A small image captioner, trained from scratch.
Model: encoder activation gelu, encoder widths [48, 64, 96], decoder width 256, decoder layers 6, decoder norm rmsnorm.
Data: trained on drawn small creatures on textured ground, 101725 training examples.
Rows from block 4 of the image encoder of a small image captioner, named by matrix and row number. Rows with one number belong to one channel. Each number is 200 + 40 x the weight over its row's rms, rounded and kept within 0 to 999. All counts start at 0.
After each channel's rows are labels from the 100 images, of 14848, where the channel reaches its highest value: "responds to" is what is common among them. Only what is clearly more common there than usual is listed. The data: drawn small creatures on textured ground.
# convs0: first 3x3 conv (encoder.blocks.4.convs.0.weight, 64x64x3x3, each kernel summed), inputs 0-63
# convs1: second 3x3 conv (encoder.blocks.4.convs.1.weight, 64x64x3x3, transposed, each kernel summed), outputs 0-63

convs0.52,230,168,155,243,199,129,218,230,209,251,181,205,275,186,210,118,114,189,239,178,183,194,173,207,255,63,181,210,227,186,146,216,181,233,212,195,192,239,193,193,170,158,184,235,142,232,246,259,153,173,231,180,215,207,206,171,203,153,162,188,283,164,208,253
convs1.52,188,196,159,202,208,176,227,184,169,155,187,215,169,159,194,148,233,148,241,209,126,188,211,197,167,246,221,237,218,160,122,214,191,165,185,214,110,214,235,118,167,224,169,173,254,205,149,62,162,181,217,195,226,134,122,194,223,156,198,199,205,201,261,180
responds to: spotted; spider; creature: caterpillar

convs0.43,187,198,201,297,202,180,240,163,203,182,203,180,181,236,188,83,147,206,172,223,211,195,186,196,156,230,169,204,173,78,187,232,164,233,152,186,177,172,190,125,79,233,188,214,262,185,237,167,220,180,175,168,230,205,169,262,235,192,146,203,206,186,231,198
convs1.43,113,192,159,133,202,212,213,208,194,140,174,190,117,75,211,183,193,187,244,209,150,182,225,207,147,186,192,185,195,186,208,236,160,158,185,173,108,186,146,169,188,184,193,203,115,154,107,179,142,239,177,229,218,235,189,164,234,221,204,178,193,147,210,189
responds to: dotted; spider; jellyfish

convs0.48,121,167,269,178,195,157,155,153,212,234,203,221,165,210,192,128,238,201,132,194,146,185,168,176,153,138,237,229,142,121,157,209,219,222,236,311,216,206,229,248,227,197,195,204,240,205,157,250,136,200,188,193,209,155,220,183,268,218,176,240,162,204,158,148
convs1.48,158,226,203,195,164,177,235,194,203,147,201,190,196,110,208,198,215,189,220,238,196,199,179,179,203,181,201,177,167,172,176,189,56,170,182,101,131,150,179,104,227,192,192,178,155,151,104,169,193,169,200,152,212,206,206,188,166,226,153,164,163,146,177,173
responds to: spotted; spider

convs0.49,170,184,198,155,205,196,219,179,192,231,189,217,222,170,207,71,148,218,157,180,196,209,214,180,139,273,198,200,208,98,169,234,271,209,218,195,205,195,227,116,183,221,196,228,269,180,191,236,201,202,223,168,235,120,154,237,295,201,123,232,232,213,201,204
convs1.49,158,174,142,274,186,170,130,182,219,161,178,210,124,139,190,193,233,230,145,137,163,168,223,205,178,160,172,200,224,230,207,206,229,157,167,191,130,234,155,108,186,274,165,158,135,187,150,211,220,216,186,197,256,261,237,185,197,236,218,191,186,122,251,213
responds to: dotted; spotted; spider

convs0.29,193,165,205,193,199,171,162,191,206,162,225,231,199,229,233,261,202,264,114,209,239,225,174,214,260,24,158,205,180,210,169,150,229,75,212,239,176,177,185,183,246,184,156,206,189,174,199,246,234,222,210,201,150,200,214,181,189,186,208,189,201,224,243,176
convs1.29,190,230,197,174,218,214,205,122,176,57,166,213,138,164,161,185,197,222,99,213,218,209,245,177,149,196,231,238,173,133,270,178,218,204,212,242,192,184,181,196,201,259,262,207,226,183,177,174,297,139,242,172,213,179,196,203,198,167,172,198,173,151,238,220
responds to: small; plain; fish; creature: spider

convs0.16,205,181,147,191,182,166,110,146,239,138,194,222,204,159,176,156,137,174,196,204,177,195,207,201,222,182,205,211,248,205,222,155,199,272,199,214,162,116,203,198,167,130,198,218,135,162,184,170,173,192,249,231,171,272,202,145,154,278,173,189,186,263,161,302
convs1.16,191,239,189,129,191,186,174,231,205,201,157,216,107,218,195,204,183,154,101,110,211,181,177,191,239,179,215,275,181,247,211,92,139,192,227,212,137,175,199,147,198,226,114,209,222,229,211,235,184,214,187,202,176,214,235,213,188,208,117,224,264,197,230,174
responds to: scaly; snake; caterpillar

convs0.6,200,205,155,162,225,179,128,201,251,202,175,157,219,178,207,147,51,204,208,212,260,224,194,241,203,115,177,199,196,167,185,144,202,54,200,185,173,201,196,176,181,161,205,207,193,176,197,236,148,186,266,214,145,189,213,201,155,207,196,239,204,244,193,200
convs1.6,202,237,189,208,228,199,197,137,171,95,200,218,211,241,167,205,205,236,106,192,132,216,285,223,194,239,233,299,172,207,232,234,228,214,167,181,159,219,208,172,223,287,148,217,217,256,145,179,259,167,184,163,228,188,219,181,249,168,152,220,159,158,242,187
responds to: scaly; grey; spider

convs0.12,236,190,193,255,212,257,210,196,162,169,256,172,158,112,173,170,223,205,177,235,116,196,170,192,208,219,185,178,194,164,149,232,212,208,167,214,207,194,216,193,226,218,150,187,256,211,161,161,85,186,173,186,190,147,138,226,244,166,70,132,172,179,218,177
convs1.12,195,225,154,226,200,258,213,153,203,240,202,221,277,163,185,227,166,197,234,184,269,188,84,188,206,221,263,227,233,271,208,131,215,165,204,184,137,190,226,255,129,175,206,168,208,152,193,78,134,192,222,206,255,193,220,193,186,192,225,220,182,175,235,190
responds to: large; dotted; coat: spotted; spider

convs0.27,239,201,248,197,195,181,166,201,198,182,186,149,209,186,192,154,170,170,179,184,151,162,191,160,240,205,195,214,140,103,142,165,215,214,136,125,151,192,118,200,182,207,126,170,216,164,186,196,229,143,305,186,176,156,209,196,173,139,90,180,208,184,214,176
convs1.27,209,217,138,266,245,198,196,208,232,255,223,261,258,163,142,212,223,253,190,242,199,212,228,254,138,228,267,273,201,199,205,217,149,211,223,201,203,158,236,222,173,277,201,212,237,258,265,181,152,137,170,232,257,265,177,200,174,204,237,216,258,178,246,262
responds to: dotted; blue

convs0.25,201,239,201,179,172,205,299,180,156,156,216,181,255,199,206,209,156,231,204,246,99,259,214,139,208,246,222,198,191,198,151,220,120,287,196,158,206,183,131,191,187,203,193,204,249,167,249,150,158,225,301,219,201,138,171,213,245,190,145,197,226,218,198,219
convs1.25,276,289,157,260,215,217,184,223,232,187,229,215,245,206,148,90,174,206,284,239,205,204,216,153,187,186,233,288,207,241,221,243,237,182,198,178,209,178,159,241,225,245,221,181,204,238,184,210,185,190,93,154,216,243,245,249,183,232,231,209,211,167,246,211
responds to: dotted; large

convs0.33,199,163,221,249,185,95,167,189,231,167,215,254,211,146,188,208,182,191,154,184,143,211,141,210,300,88,195,215,230,214,125,214,172,205,210,241,175,182,232,219,192,167,79,200,208,197,204,182,188,210,269,214,199,170,192,164,187,224,209,198,177,118,196,234
convs1.33,190,301,300,181,258,201,183,174,213,243,202,171,263,154,176,163,191,178,278,269,193,189,247,192,141,196,206,230,207,128,237,223,210,219,224,228,188,207,221,185,195,269,302,213,204,208,207,159,213,165,203,152,188,250,219,173,197,169,112,176,194,262,209,232
responds to: large; dotted; spider

convs0.19,238,230,211,175,224,233,175,237,247,239,218,203,176,125,195,185,225,181,224,193,181,176,189,182,243,239,206,231,232,276,262,183,190,180,147,175,233,189,240,156,161,248,295,227,235,210,216,254,203,223,169,227,174,169,151,140,42,224,241,209,224,225,219,238
convs1.19,234,251,176,243,193,174,165,196,205,153,190,230,307,235,203,170,191,201,74,220,177,168,208,155,157,236,216,213,201,178,238,192,198,224,222,174,238,181,257,79,178,259,206,151,187,216,180,141,157,219,169,164,198,186,242,239,164,207,150,189,141,142,204,168
responds to: small; striped; snake

convs0.22,193,188,129,153,166,172,191,206,211,210,187,261,265,177,201,208,249,217,229,153,203,189,140,167,106,70,224,236,184,244,285,223,170,185,159,246,204,179,280,192,192,198,209,227,268,189,217,218,174,199,152,217,203,252,197,183,170,216,251,266,256,205,214,211
convs1.22,202,246,146,212,218,182,213,124,203,160,208,202,188,228,224,186,160,165,121,248,204,216,183,217,118,170,207,179,143,294,184,225,219,168,198,214,136,181,238,62,206,199,184,196,142,165,130,184,186,216,229,169,177,181,204,263,173,196,152,218,122,181,206,178
responds to: coat: marbled; spider; white

convs0.9,220,165,177,197,199,202,178,212,166,111,198,214,205,205,202,181,211,232,183,216,205,178,211,202,214,196,214,162,202,165,146,223,10,234,272,257,160,191,202,231,221,94,166,193,168,205,243,173,228,214,225,191,187,189,229,134,114,195,217,190,176,184,181,193
convs1.9,179,173,155,156,180,138,180,170,157,173,200,176,81,118,183,183,187,229,155,176,169,223,186,225,173,254,166,169,179,161,128,186,182,156,165,185,181,195,194,107,198,173,158,228,270,174,220,205,232,117,187,113,181,156,149,186,210,148,179,167,181,173,206,199
responds to: plain; small; spider

convs0.53,177,158,213,171,204,173,174,192,210,342,157,197,223,181,210,156,217,201,237,187,223,213,197,181,51,169,186,196,223,79,193,161,186,129,132,176,167,198,167,188,177,205,167,197,214,154,210,198,227,203,159,209,226,278,223,181,218,197,187,208,220,191,197,243
convs1.53,225,216,160,265,193,206,179,178,221,154,166,244,114,187,194,160,123,156,111,156,179,186,151,212,220,246,242,208,231,206,173,188,312,193,184,230,133,234,168,201,220,181,208,166,148,210,125,211,193,264,204,230,227,175,171,184,255,197,189,213,229,119,247,165
responds to: small; dotted; striped

convs0.20,186,109,328,200,237,250,193,222,222,187,209,214,206,106,176,241,214,209,153,195,170,224,183,130,217,290,215,154,244,229,204,163,219,166,205,239,139,256,214,233,206,171,196,161,141,186,174,138,195,226,102,218,199,226,213,191,183,227,239,209,219,212,201,221
convs1.20,202,208,194,269,201,194,199,196,156,203,183,221,202,210,196,176,163,207,146,188,182,233,238,167,160,226,202,153,205,140,141,198,197,215,214,200,156,172,192,163,206,177,230,163,221,136,158,144,205,194,242,137,192,153,190,168,169,242,193,195,141,0,202,195
responds to: striped; small; spider

convs0.5,207,159,197,199,189,139,171,205,194,195,205,258,205,182,198,171,185,214,139,180,153,241,208,202,246,19,197,195,195,212,178,176,222,117,205,289,148,184,176,140,186,180,154,218,309,212,198,177,151,200,235,192,216,188,229,163,172,199,220,196,179,188,184,195
convs1.5,182,226,253,160,248,180,224,209,212,145,172,202,180,186,174,184,177,115,208,239,231,188,171,125,164,168,186,189,205,180,213,132,44,134,215,181,183,233,185,218,223,212,235,188,170,172,158,151,179,120,205,124,226,217,228,196,199,179,136,197,135,217,215,225
responds to: plain; spider

convs0.15,216,219,203,272,198,206,228,156,173,210,211,168,232,168,201,111,183,234,182,225,190,183,169,179,163,235,210,213,158,87,94,217,266,270,209,196,209,179,144,175,135,223,166,220,253,178,197,137,147,186,229,202,215,181,189,258,302,201,170,179,215,188,174,170
convs1.15,193,159,181,158,195,196,180,193,187,107,161,210,162,184,194,201,193,166,206,151,182,148,209,182,211,171,209,201,221,214,198,232,215,178,187,185,49,236,54,124,208,231,180,202,184,182,105,204,202,213,149,187,254,214,202,170,221,159,168,200,204,148,192,197
responds to: dotted; spider; spotted

convs0.61,178,175,192,146,186,200,153,227,217,196,166,147,191,133,207,217,169,157,190,201,247,215,176,223,196,242,158,203,192,221,217,112,201,97,120,101,182,230,197,194,139,84,237,190,110,195,205,205,185,204,149,191,147,211,225,202,152,208,205,219,155,176,209,186
convs1.61,221,214,254,245,193,131,176,86,209,188,188,191,162,270,193,158,177,182,100,195,151,244,303,229,168,215,208,225,176,154,166,212,234,194,212,193,143,192,179,154,198,201,239,190,184,232,129,165,249,211,215,201,217,155,236,225,224,238,171,184,177,106,198,161
responds to: small; spider

convs0.46,246,139,211,232,223,229,206,250,204,129,158,230,257,196,194,234,170,168,280,150,214,185,236,212,177,142,215,226,230,288,201,151,122,201,224,183,207,187,168,193,293,142,187,203,125,184,192,160,160,232,163,180,203,180,227,149,100,188,255,199,217,203,182,234
convs1.46,212,249,179,220,198,149,186,117,166,192,229,248,155,257,134,188,207,204,104,223,180,220,266,184,171,198,231,200,207,186,194,142,239,167,191,158,257,203,188,122,198,206,155,190,181,205,99,184,127,195,196,221,96,170,237,251,167,225,173,223,161,205,171,227
responds to: striped; small; spider

convs0.41,190,227,221,199,247,222,249,203,158,104,222,183,182,202,204,243,189,194,121,210,154,221,216,169,153,219,183,196,213,108,111,185,231,215,176,208,238,168,198,139,145,266,195,218,263,155,188,216,154,188,181,205,191,111,148,232,214,131,122,159,215,200,246,216
convs1.41,185,144,135,254,200,206,151,196,196,286,178,205,240,149,176,187,211,229,181,172,236,173,157,154,207,203,242,193,291,204,260,195,281,190,205,180,200,184,167,284,184,151,252,109,135,148,152,168,194,200,200,188,225,224,260,196,225,194,267,233,187,148,231,217
responds to: large; dotted; spotted

convs0.56,167,138,163,180,84,139,128,198,229,248,164,230,187,227,151,200,161,179,179,106,153,193,186,169,239,201,197,207,209,181,208,154,93,175,171,187,159,199,269,174,230,132,237,169,215,203,179,158,155,182,232,185,198,211,221,104,186,178,189,172,187,203,213,203
convs1.56,177,221,214,186,185,225,197,210,211,181,179,232,181,183,214,199,208,145,188,141,201,249,223,223,122,238,183,207,196,178,234,277,195,190,170,251,193,62,150,277,232,225,175,231,216,169,225,267,190,223,152,130,163,204,123,113,236,169,195,168,178,239,151,180
responds to: scaly; snail